config.yaml
arch: "efficientnet"
model: "self-supervised image encoder"
dataset: "simulated telescope pictures of galaxies"
train_examples: 97500
image_size: 48
crop_scale_min: 0.3
horizontal_flip: true
color_jitter: 0.6
method: "moco_v3"
norm: "batchnorm"
activation: "relu6"
channel_attention: "eca"
depths: [2, 5, 5]
kernel_size: 3
stem: "single"
expansion: 6
widths: [32, 56, 96]
projector_hidden: 1024
projector_out: 256
projector_hidden_layers: 1
temperature: 0.1
target_momentum: 0.996
init: "kaiming_normal"
residual_init: "none"
optimizer: "adamw"
lr: 0.0026
beta1: 0.9
beta2: 0.99
eps: 1e-08
grad_clip: 1.0
steps: 5500
batch_size: 128
epochs: 7.2
lr_schedule: "cosine"
final_lr_fraction: 0
warmup_steps: 160
weight_decay: 0.3
Rows from block 5 of a small self-supervised image encoder, named by matrix and row number. Rows with one number belong to one channel. Each number is 500 + 25 x the weight over its row's rms, rounded and kept within 0 to 999. All counts start at 0. Numbers have three digits each.
Before each channel's rows are labels from the 100 images, of 14976, where the channel reaches its highest value: "strongest on" is what is common among them. Only what is clearly more common there than usual is listed. The data: simulated telescope pictures of galaxies.
# convs0: expand pointwise conv (model.blocks.5.convs.0.weight, 336x56x1x1), inputs 0-55
# convs1: depthwise 3x3 conv (model.blocks.5.convs.1.weight, 336x1x3x3), a 3x3 kernel
# convs2: project pointwise conv (model.blocks.5.convs.2.weight, 56x336x1x1, transposed), outputs 0-55

strongest on: bright star with spikes
convs0.218:514502575513482425491511485481518511501535477555501488502489494509502505487501509525466540475516492486462541513497483498498483533534515496512505520442479512476486506486
convs1.218:477479454514526534481502486
convs2.218:538469440500475475472510510495531497519486515513548459459483504507476474489493514493490520494515472462512517467492533500521443501534493481503491456498524517479518458528

strongest on: ring galaxy
convs0.245:521506489475463556514517505506508478502524511539494516513523472471476508510520563476518460491530543532453494494510500521523531506517492492510489517479471456504466542479
convs1.245:509512510522552526513533513
convs2.245:531498470490504445501484456511479510507501498519509529483486472522537536532482525485521560470534506495494485477457493494507502481541507500494476500470538550462519480525

strongest on: flattened elliptical
convs0.328:507499471515522488547483513536520506450498515504466486500510463504518486479517498535541501485491513525493488464501492523489494510465548512495478447527551535451524492532
convs1.328:511484493528474497512549534
convs2.328:517531491502518535458472517477468510495473491472461464520518485499500438483504524529489470513459510537463460499534510475467522544507512529520493490535488504485477510506

strongest on: lensed arc; small
convs0.40:501514510540493563542508522502491535531541486500510467501523483498473503462513537518490551485509495499462491497524446513551489492471483469508464487524480515475492510496
convs1.40:481477472480471470519527527
convs2.40:525497485523474552502496478456458505458512529460508506494540488535461488473470482503556489508466491499449507459476480514505501515490503506500469453493474506507490499482

strongest on: tilted; winding: anticlockwise outward; winding: clockwise outward; many-armed spiral
convs0.267:489542489521480475511521523510578510483509506471469507501447515514489470487548500496484490499519494554501525489515480491492496515429472525506541499515479498507487493524
convs1.267:550508525505494522536516520
convs2.267:542535492492493535503487536482474468496493489543489465507536464493470479518531494491539504536536497487475481469548531475483484507477496517518490483490492465467465524459

strongest on: lensed arc
convs0.230:478555533526525549535520508500472534491520504505482501507542511486525511506530551498495522500530473502520508472508474494500527504440484506464473521515517513510519556484
convs1.230:513477488516482504518453541
convs2.230:517497522516511492516514467531503485508500471520466534486506459471507512468530538448490487495529492544476507484525422481510530468507478525497468517500474522470483480505

strongest on: flattened elliptical; round elliptical
convs0.291:535445472513506509491492481503401514492499507485481493503523515523495509508470486515506533494535477448533515485486519490538476510511562484472505485487503507507508489504
convs1.291:523481521506563508511506505
convs2.291:520483505526509515465499465496498442530499465509513510501481541510495499477474485494496552481488484496490473567461481522536562477501497474504499515513476522509475542500

strongest on: small
convs0.70:511547492506518532494491492506489476469538527486499502509476486490488484521524523492500482535486499528535437462502473499434517474439499512479515459508512470489524523513
convs1.70:451528511471504507467483499
convs2.70:522492470502503537518469522498492500556471474461500494464539482429471525492506537509481477528466515492516526492501518509500474530486539484497463498522528516528533492508

strongest on: bright star with spikes; star cluster
convs0.311:558507413490520522522472486497500506523516540521495513466516462504459518502508525484520492475483524496482493484483516491453494531470499506495499448503524525470510519504
convs1.311:451498516482492519463476483
convs2.311:529502478514441503512506478546472500463504530473493492470478472500499520507485548513513485474532506538491518478510508480462487502523534532470510483494521542527535457533

strongest on: tilted; small; many-armed spiral; two-armed spiral
convs0.202:503528524494503538501504483503496501468543476491446467528487527506476497480524557533503485537539506514490497472534432485498504514443486511497487478512496502486524527492
convs1.202:460459470504497501528512523
convs2.202:526516499506460533492487480504460497487497486528444504528539493541468464487536503509503484520509505532468510460495492477446537493494517523523494514508429502495479506498

strongest on: lensed arc
convs0.259:539470487561495460529483504493501498532511482501496482525516499502487528501495458536491501480527464445531486469505502498542456496533536464494501481482498494473466512462
convs1.259:473494508476502492482440484
convs2.259:470521511469481473490464519488486492527529458539499480548511509475529484514530488527526483502479503497450459518507470496519517508502518501484484522516484476457473518430

strongest on: many stars
convs0.20:472502477498524516501511528475521537500487531485478498507492523521505492486522506465559480515485545519493517514512502485463547566483496515466531510512446500519490551493
convs1.20:517507501435502502487506529
convs2.20:509507515459457454484516488514494527449488523523490526515485471579504484507517510467504535498512498515485494501487481498477514451537460523496534511471478471485479487497

strongest on: edge-on disc
convs0.179:489459481459486494495480460502521481514439513491519494511506491484544515498485489491515501502426541478477521508506518500483498540538489536490499478439466516502516502521
convs1.179:494485504476477527524541465
convs2.179:516487464493489495487509482523473529497437546507511541509524477480520500485483491475497480469458475502486504519496505569494485527529496475493436509548508481504482483512

strongest on: lensed arc
convs0.242:487499496467461473503458494498496476560517486537514521522514434503502521520489511462534520508485520475470451490502504441485494508507501518503479520470475482463477495480
convs1.242:481475484458470465503491482
convs2.242:531529516460485510511494509527493506471457499505484521498549487479487464487533543491440500503542503559502513503528529521504478512454473495527464530489512501490515480518

strongest on: edge-on disc
convs0.312:545518500479509491533518512495527475566505462487515476488492475461508507488528503554491500523492510460520501469481517440538495515492496550542471513512515519500505496485
convs1.312:459475490529500499457476501
convs2.312:464503498476510515538486484501493456500494511559506487519499523510476504522519540489476510507514491466503516480473521532463431521523503470481479518461517498497518568499

strongest on: irregular; edge-on disc
convs0.165:546530467465481491543523513518507486486530494521437455516510498517482445497566504526498495519533502512487517483533508489479484507478479515505480526507501505457496529515
convs1.165:469483499481541465477497475
convs2.165:462475537550518513502494502514501491489494496499528534502485483454499514504464476512526490490470498483497492544439461534490497525507518477508526469493535523567490533500

strongest on: many stars
convs0.95:454510507553499490489508515507506534478473515511530514508499518558496528517493491486473480492519487485548552511477540538479520494529510449506554512500493497518461514510
convs1.95:511485526490459467512462489
convs2.95:531550488482496501528479473516503482497520479522479489496518427517462495517523537523507536530543513522503517463513495471448496512486500544509490477469497519462511500518

strongest on: many stars
convs0.68:518489483481482499479508476531511480481527492498480504501510518511517461469533490492525525485484514551447495508518462515509544439470497523551462519503478513451476510505
convs1.68:480489468467515495499474454
convs2.68:466486509504481485508513560499486493467477542506504484524499512490501515497496489467539476509495499464571484481488557506495454552504511490479522501538491478508537484475

strongest on: lensed arc
convs0.199:472499506488447504522505474511480443484497492486456508539501468512538441507533535483502487525476516520483513455523457496464487515479502539473505502506488494500506539484
convs1.199:498447507516460512508520517
convs2.199:529531473467474524456515505498478491495485510498475497492514485516514451473540498491502491513477499555459505519532475497488552488482481534539480502552449502492474515486

strongest on: edge-on disc
convs0.78:493548502493527507496535534520488507477517473517499500488538497490500441464518540507487503481498481475530512477538521523516488492489470534484458532509509518504563509552
convs1.78:488503516436511504525511484
convs2.78:531490453468468477509477469493504535491514534503513515455501499538505508515467496504500513487519472476466507438493531492512487459543462471505460493470528529484518480493

strongest on: round elliptical; flattened elliptical
convs0.93:485512475488479520521501490501483472470514490503458445526504502529521465497509539476512541551540497490469482479522466497485473498475534509487470510483527463455459482506
convs1.93:519525515497539537509535515
convs2.93:488508501529514491486472512477491485531515506498460454540475473538507493520501505515526512518500489517473477490490522460456533514529558539471507511467477471480464543476

strongest on: irregular; winding: anticlockwise outward
convs0.237:464500503526470489509487505491508461467500508515481494513517548509573471501523508489510553515488498539503491486511511502477520540480518447497536524506452474519468496527
convs1.237:540540529496522496472510513
convs2.237:483492504517471503434489530498495503503484501534479497531503544490522483499508512510519454496482465501514491520533548492479503520505537484515558531482449450511501527477

strongest on: many stars
convs0.215:472523495504503483531502547532504500485522490451484487512501514503531505457531540514481514448513528529501514516526479499484492497476508551521465524528500536502533479560
convs1.215:456526488509473524511478470
convs2.215:500474459517515473535526500521494540515510508499494492489519483535474506521488550482470494501540491447508526453477532494463468500531510491459504471470487487481504443505

strongest on: ring galaxy
convs0.36:465502528557535537579481510507475510479538511480478460506495469522494499473490523503511499497517494473504505480493490454499478518476503531480483489531485541502517470534
convs1.36:469462510468525482480479484
convs2.36:490529518456503490541490478556519512485485500488532524470524495514498510488499537520482539464500552527490515505506504509525505481491500489510488519500531541518559490567

strongest on: flattened elliptical; many-armed spiral
convs0.170:518506518493457485526490525482539503553538503516505525501500519472505532509521441527490477474545538487508527557497525511549482513504514490542519507519503524508474496500
convs1.170:507502528525537538508526525
convs2.170:510460461523500518478454472503522509538517457526509455501492526519489443485488507532508483480450492489514494490508539474468513521542549506472488508524489515512502479510

strongest on: round elliptical; flattened elliptical
convs0.76:490502505510509490492456471518482491472534471514489487510492501542473499544473488530568498513529508486527480469496517476444524466500554522473524463482520494485487514488
convs1.76:518479543511482453514492508
convs2.76:474497495509463519474506508524531531530486514473527492469525508503532472474506508520477478474449521525471561528547508494492471542519489506543505498501495512525506462538

strongest on: tilted; winding: anticlockwise outward; many-armed spiral; two-armed spiral
convs0.273:473529486516497525490478515481544491491525437485497494539464520486507511508552474529503469496511549552532495507489501503485523524449494507522525514540492501512461516510
convs1.273:510538501518526531519534524
convs2.273:517505501519462548483489479517472475489493467516493510511537529458474464460521478507511499491492480547468469536527489522517506480446495490542492490530459495494458496492

strongest on: small; round elliptical
convs0.139:473521503546502517514497508515497489479525472499466477516564502491469466480548522526492523487547492467545471444507474497487455531481524519510503517505502512479516501517
convs1.139:466490462530535502521498481
convs2.139:573517501507482497497468447534481478490510480495488530479531485488493500505506526519480504477503514562449510497510483502499539500500516487565467498506506544483510476519

strongest on: many-armed spiral; tilted; winding: anticlockwise outward; winding: clockwise outward
convs0.236:464498493531473475506477507489504459476520482525481501518486555509529506548518489523492482507527529548497501540484495539451506545467518496503513489537534493501456493520
convs1.236:475483528494514545466517510
convs2.236:513526501507549544490477504513499449524516476521503495528546508445464510506531511514469496494491497522507478532514510519510503509439522473526512498471511489498495565474

strongest on: bright star with spikes
convs0.263:474485517499551482520471500528480473486474502530465494538554494494479473550497546491515509499501517532546485476495531517426510504485520499511504535485499501494522518494
convs1.263:496477467547503536491489517
convs2.263:557523472470511432475489486523515537517487491498495503483496472485519485544498498467522480492487499537500490462502499465480544499525508519500465496537518529478508444509

strongest on: bright star with spikes
convs0.52:490488477511514493494477470499502505530511495517508488535495503489445481535476491498522473537550479512484436496466495513452545511530507500507532473468509476509475540461
convs1.52:460482524477511540481494522
convs2.52:523515520476532468533505486512525473525499517489504521450478499494538517525494540507492499483487563507498537502490510495466534512481486504494522529486518533521572517544

strongest on: many-armed spiral
convs0.248:496507496508465476515492522513516524507545559488496497507494514531527453507537474512489449559501488516506509488549481485503478548492485521474485515519510466486482454519
convs1.248:506526518504501547514462527
convs2.248:517546484509498459493506510490522523527507473513525469496504521535512495488551458497530516491495528528486515501566508462526531469494487541519505528488456543481514510481

strongest on: edge-on disc
convs0.216:484481510527519551475543518526491529472450482485530518491504550495451506523482532507517495496489523506528517500469466501460532513506516502501493475486478540512517495558
convs1.216:536510481497479449507476489
convs2.216:464483480500499508575497518476487489528500524491528503495487480495518556532486501489543488493460527469521507478491465498479491492519518487441477482451537500528492499478

strongest on: round elliptical
convs0.28:489455481501455480525460458473470480540506492483492484531520470504517520550513478518531471533523488487510499474484504530480473507509542525491502456522519491491470502454
convs1.28:512537490484457525480482522
convs2.28:499532541517466536496512504484494516488463525514472491509515502488485494459543503533455468499465539523503531515544527503483495502466478544511533515538464486480531482520

strongest on: bright star with spikes; edge-on disc; star cluster
convs0.286:519462496494492561486484453500501498509494563496495514472444506494459504521498516492526504476492498538467486498475472496475540501487504487478506446507475495478443495497
convs1.286:516519502487485477487447467
convs2.286:455504531502481467494545529496517523502501536528520508480457521513499547567518487478506480493491500476545513508488518490451512495509494478469528495459497466539486496484

strongest on: edge-on disc
convs0.171:546503463494500480468553521479528454456508507463505506484503494505532480491489492481501417486501516504525525492521545507504473533473475525495514475522504493513513478519
convs1.171:475500518473510515500559513
convs2.171:533544455477548512500505541494501502522447491479519477462518532476494501530496500483493471539487496487522493459542523496531497522466467534496503496528517493475532491471

strongest on: edge-on disc
convs0.183:555496462440479487529496506482487502519511499510478462503504499474487482481511486498505496524501503497520512466529485516516484530492507499478433520531478483413495475490
convs1.183:450514500472490504455495502
convs2.183:482504517497475491557498527486504483510555539504516462509503482525517498494519517505526519564487548440497486486471494488502479558495517503499487507499471470492506539477

strongest on: many stars
convs0.303:503553500484531493484500547502486517474467525490510484453537475469482490479489482519471526505521565499511520523526542530543494527477490484538511484507497473529512511519
convs1.303:495473521497477536542479481
convs2.303:524560478461526506545520528491503491502500478464525457462506488463465502506530527497474490534476534501516515487520504518523497516446457499490480485519543503476521504501

strongest on: flattened elliptical
convs0.173:484466515521482488475504507496470488495444516492510518490487526460521533485457467527491475464508481505521524497466516560504510482556518459501522475515509481542470513501
convs1.173:522516525508493517491561494
convs2.173:509503460479498457522492464545533502521493509526507566470490516495514522530501507529506511490513519500523498512497514485516523513497493513527454491540526561501528440511

strongest on: lensed arc; ring galaxy
convs0.11:529498459532508492512495484496520499551528471516498497529496488471533539555518508515531467541534504487469492534476511481494543518480515490469544477483503496514471526467
convs1.11:471520526533519470500478530
convs2.11:542490482503485504539502464463503502498523518517503504483462478532502492490508525494457489461535521486487524513489521502499482452477465537550492502442488535466539478509

strongest on: flattened elliptical; round elliptical
convs0.203:545516505482509534474505512519509485483491490509545558442469511469453510521490492498517525442508531518508476519497493499503528505502469475537501513537483538513486498536
convs1.203:494504475477455456488509513
convs2.203:458531520489521527530483534547476482514533474476475465521532522505467503487516537528493493536504547520484492518512484510481524529474545511483470526539500498470513515473

strongest on: many stars
convs0.132:468486522498531500500459501493488484513518427504472478546494519478528495493503472526490559495484487498485479506489511541503518469487532481477495527517477494527433510474
convs1.132:497461489471470476469504473
convs2.132:503500546484475490504467468490492452482519462557482514515507494499506497490514473534517558485524491527464484503488449502531506465496496485556490527482484498502464507472

strongest on: edge-on disc
convs0.296:534525542535501494518529534521490481433490505519506524482497480517507482465504553534465491441511531472514533477513526495520479524483471514488491507504484526525525488507
convs1.296:484517495520450509479540496
convs2.296:517529495486498478525507500490520480511489511507535511470508493519500543541509548486464478515514552501513547459505541494481491495486478512494527486464542513466555459514

strongest on: small; edge-on disc
convs0.164:524495451489509536479541513528499495464432502491478515512505504476525472440478483472522499424480477525535488511490520518486481502496480512481496507511495504525511507526
convs1.164:491475455478475501520499537
convs2.164:514522457459530486508509532465466536513526528476534423497469490470492493521479472487483521532500536473487505490525500498541475540502487504487506471519510514485528501489

strongest on: flattened elliptical; lensed arc
convs0.211:473500487492560526539478502534466507527499521488493495520517486469487493468479480573487522485533503501538478457477558506500491479525530526501501514522511461501509502509
convs1.211:441530501502509476477503511
convs2.211:491502496465444526526516544530481490488489515507535489494526536539445462484525514501480468509506530525445491534511489505527522483490476506522476535511480505498461502477

strongest on: irregular
convs0.329:489503504470468507534515499530483426483462510528449502524499486520533484492530530495518505447489521517511483498514538496479510501524496501483513542501432476501520504509
convs1.329:494506498498466489492563515
convs2.329:535522447435492508515500501531460484488475495481458492506522468488489472470518545476471532514532501534482483483524515501509466506489505518502456517541492496467496483523

strongest on: small; lensed arc
convs0.125:519494506526487540474536471441522496500539499513493498505492480491470514561507506496506482536551511476455473506479493499488511560512520476483493504485472475506451521490
convs1.125:530516475524538478529484488
convs2.125:526529462502543496514501484499535470484523468488505495456461473510501520523511546497482557477483534500514502470463491487477521496513484500481488479474502549489546503547

strongest on: irregular
convs0.19:473463551500465488476507509486492485514464504486520555503554483547519507477487479482498459478483522500461485516509473546519490517531489494526509522509474477532500454490
convs1.19:492468492482509462535524529
convs2.19:480476500497509513474521521523481531588480539528507502512525535501523497477494483484488446525479476491507473511531534524487490537490500480461506500532510458498494485469

strongest on: irregular
convs0.272:535463492476480481456515483500463497501454513487515532515508498534559481472475469524517522526482495495478517515510512528569469495526496492517494504520479490505482443504
convs1.272:458484531468502501522532490
convs2.272:454511503533518502519491527505527508553517517512490475530502523492510525506474496530493484544499496482495560518518512523471490566478526496498537495492510447545504521480

strongest on: flattened elliptical
convs0.150:507513484512514511491473497518519546516515491522539523463488473492505518489503514493503478486499542492526529509495511503481553556489499523552512430506486551538526485498
convs1.150:503472490486442470501488509
convs2.150:496497500471502510497456496499451509490498498503428477554549486485474490487490503527497505537541479515456486493514496512496482535482538494511470539498502459472477480477

strongest on: tilted; winding: clockwise outward; two-armed spiral
convs0.160:477554502487535495475499531541540526505503475486471493513486481470449495513543516542483485537554513515517474497520522507468487529462506489497486493532547502503493520504
convs1.160:512520509517511515475446470
convs2.160:505488453484475470492475476555510523517490491512493506514547497463488486494495491517493487507493499503506516469516565486445507569502525485519510472520489507530494451524

strongest on: many stars
convs0.77:503516511492512505515488515440504492532547461541506482494483519482459518529509486492489544542546501493468488511495481512527519501493508454508491483476496495491437537460
convs1.77:476528489488539482485474535
convs2.77:514501432516486500465536481465517513495530508489525488479447451506483511501489476473478485507526505474513485498487531500505507547482470538480515444494504540489537488506

strongest on: bright star with spikes
convs0.231:540483486480479486489447461539504508499506483516497514489562488489510534500481523498544539499504488516448463476487484495515508477519542526520451487476490515477503458497
convs1.231:476517482503550521511532518
convs2.231:521471512528474486457521535474500555532472500486521509478476490460545488499450447479497475464493445502491519522506501518536487473519492492495503519503526481522490492478

strongest on: irregular
convs0.300:462497501477507492533502502481484486464482521520450495534502498509507478511570546485512492518501525523506508465543499516457521501462529525489485528511439516484518523498
convs1.300:492503513511460471499550521
convs2.300:524517423451523479448495485509463529473445505488460496515496468520503473539514504476496527509508499520482486473498521499474528530521496511486473489525489509486476527505

strongest on: edge-on disc
convs0.159:493555536500520531529497510527516493536533476506461468506531488533504497479535547496480541481524505496480480479547463454528512496463503473510490517497490497487480538494
convs1.159:493523475498534483461514464
convs2.159:470532506453505492546492509529501480537537487517459499514495479507486530522544519508500557517537509511513486463528474436492484515487525512486479544503505488476512482503

strongest on: many stars
convs0.266:447504528505515513519503531510507523481556475489500498481500465501575545463482520513505502483521506488532524508505535479492504542516496537499506521538485502549489497527
convs1.266:502489488515457530478536475
convs2.266:461532531501480502501542536523548503496534510485523507470497512506505503516529537502488489502502522524498552490507520482461516510478474549495546481494508498516557503556

strongest on: edge-on disc
convs0.135:475554560529509530509529524542491506501529493515505512526498497455490524506532545483452540478522500523548512511515530492506500515453487480495506518521491492517516515523
convs1.135:502446486495495468473525488
convs2.135:503489492512438507475529473522477473460514527495504554495531507544456500503490500479489537493560493509443506501493515535512496471524521467492481491506473530486498491507

strongest on: bright star with spikes
convs0.15:509488532485485485523521522526486538506527480506462468508519505505482492445528519535498511482498453509524508500572490481540482445465487509524512514524500521473503467511
convs1.15:489519482449482458498512498
convs2.15:473464509532522529501498525511474527469507499494502492533506469502468493490477483485548457496464470458534477470463531488482477517541535509460514463526504477526489478497

strongest on: lensed arc; edge-on disc
convs0.110:519532497474488487513458520501513474526492478507485492503536487459484466491503484534450463529537525476501506513516526530507458525477510458553514541528517479480487473494
convs1.110:513504514480471496490461452
convs2.110:493474504532486487502488480517487494494517532489508520507550476526535481450455485526510483514504493451454527502456551523496474535519507494532529512480474485535492492539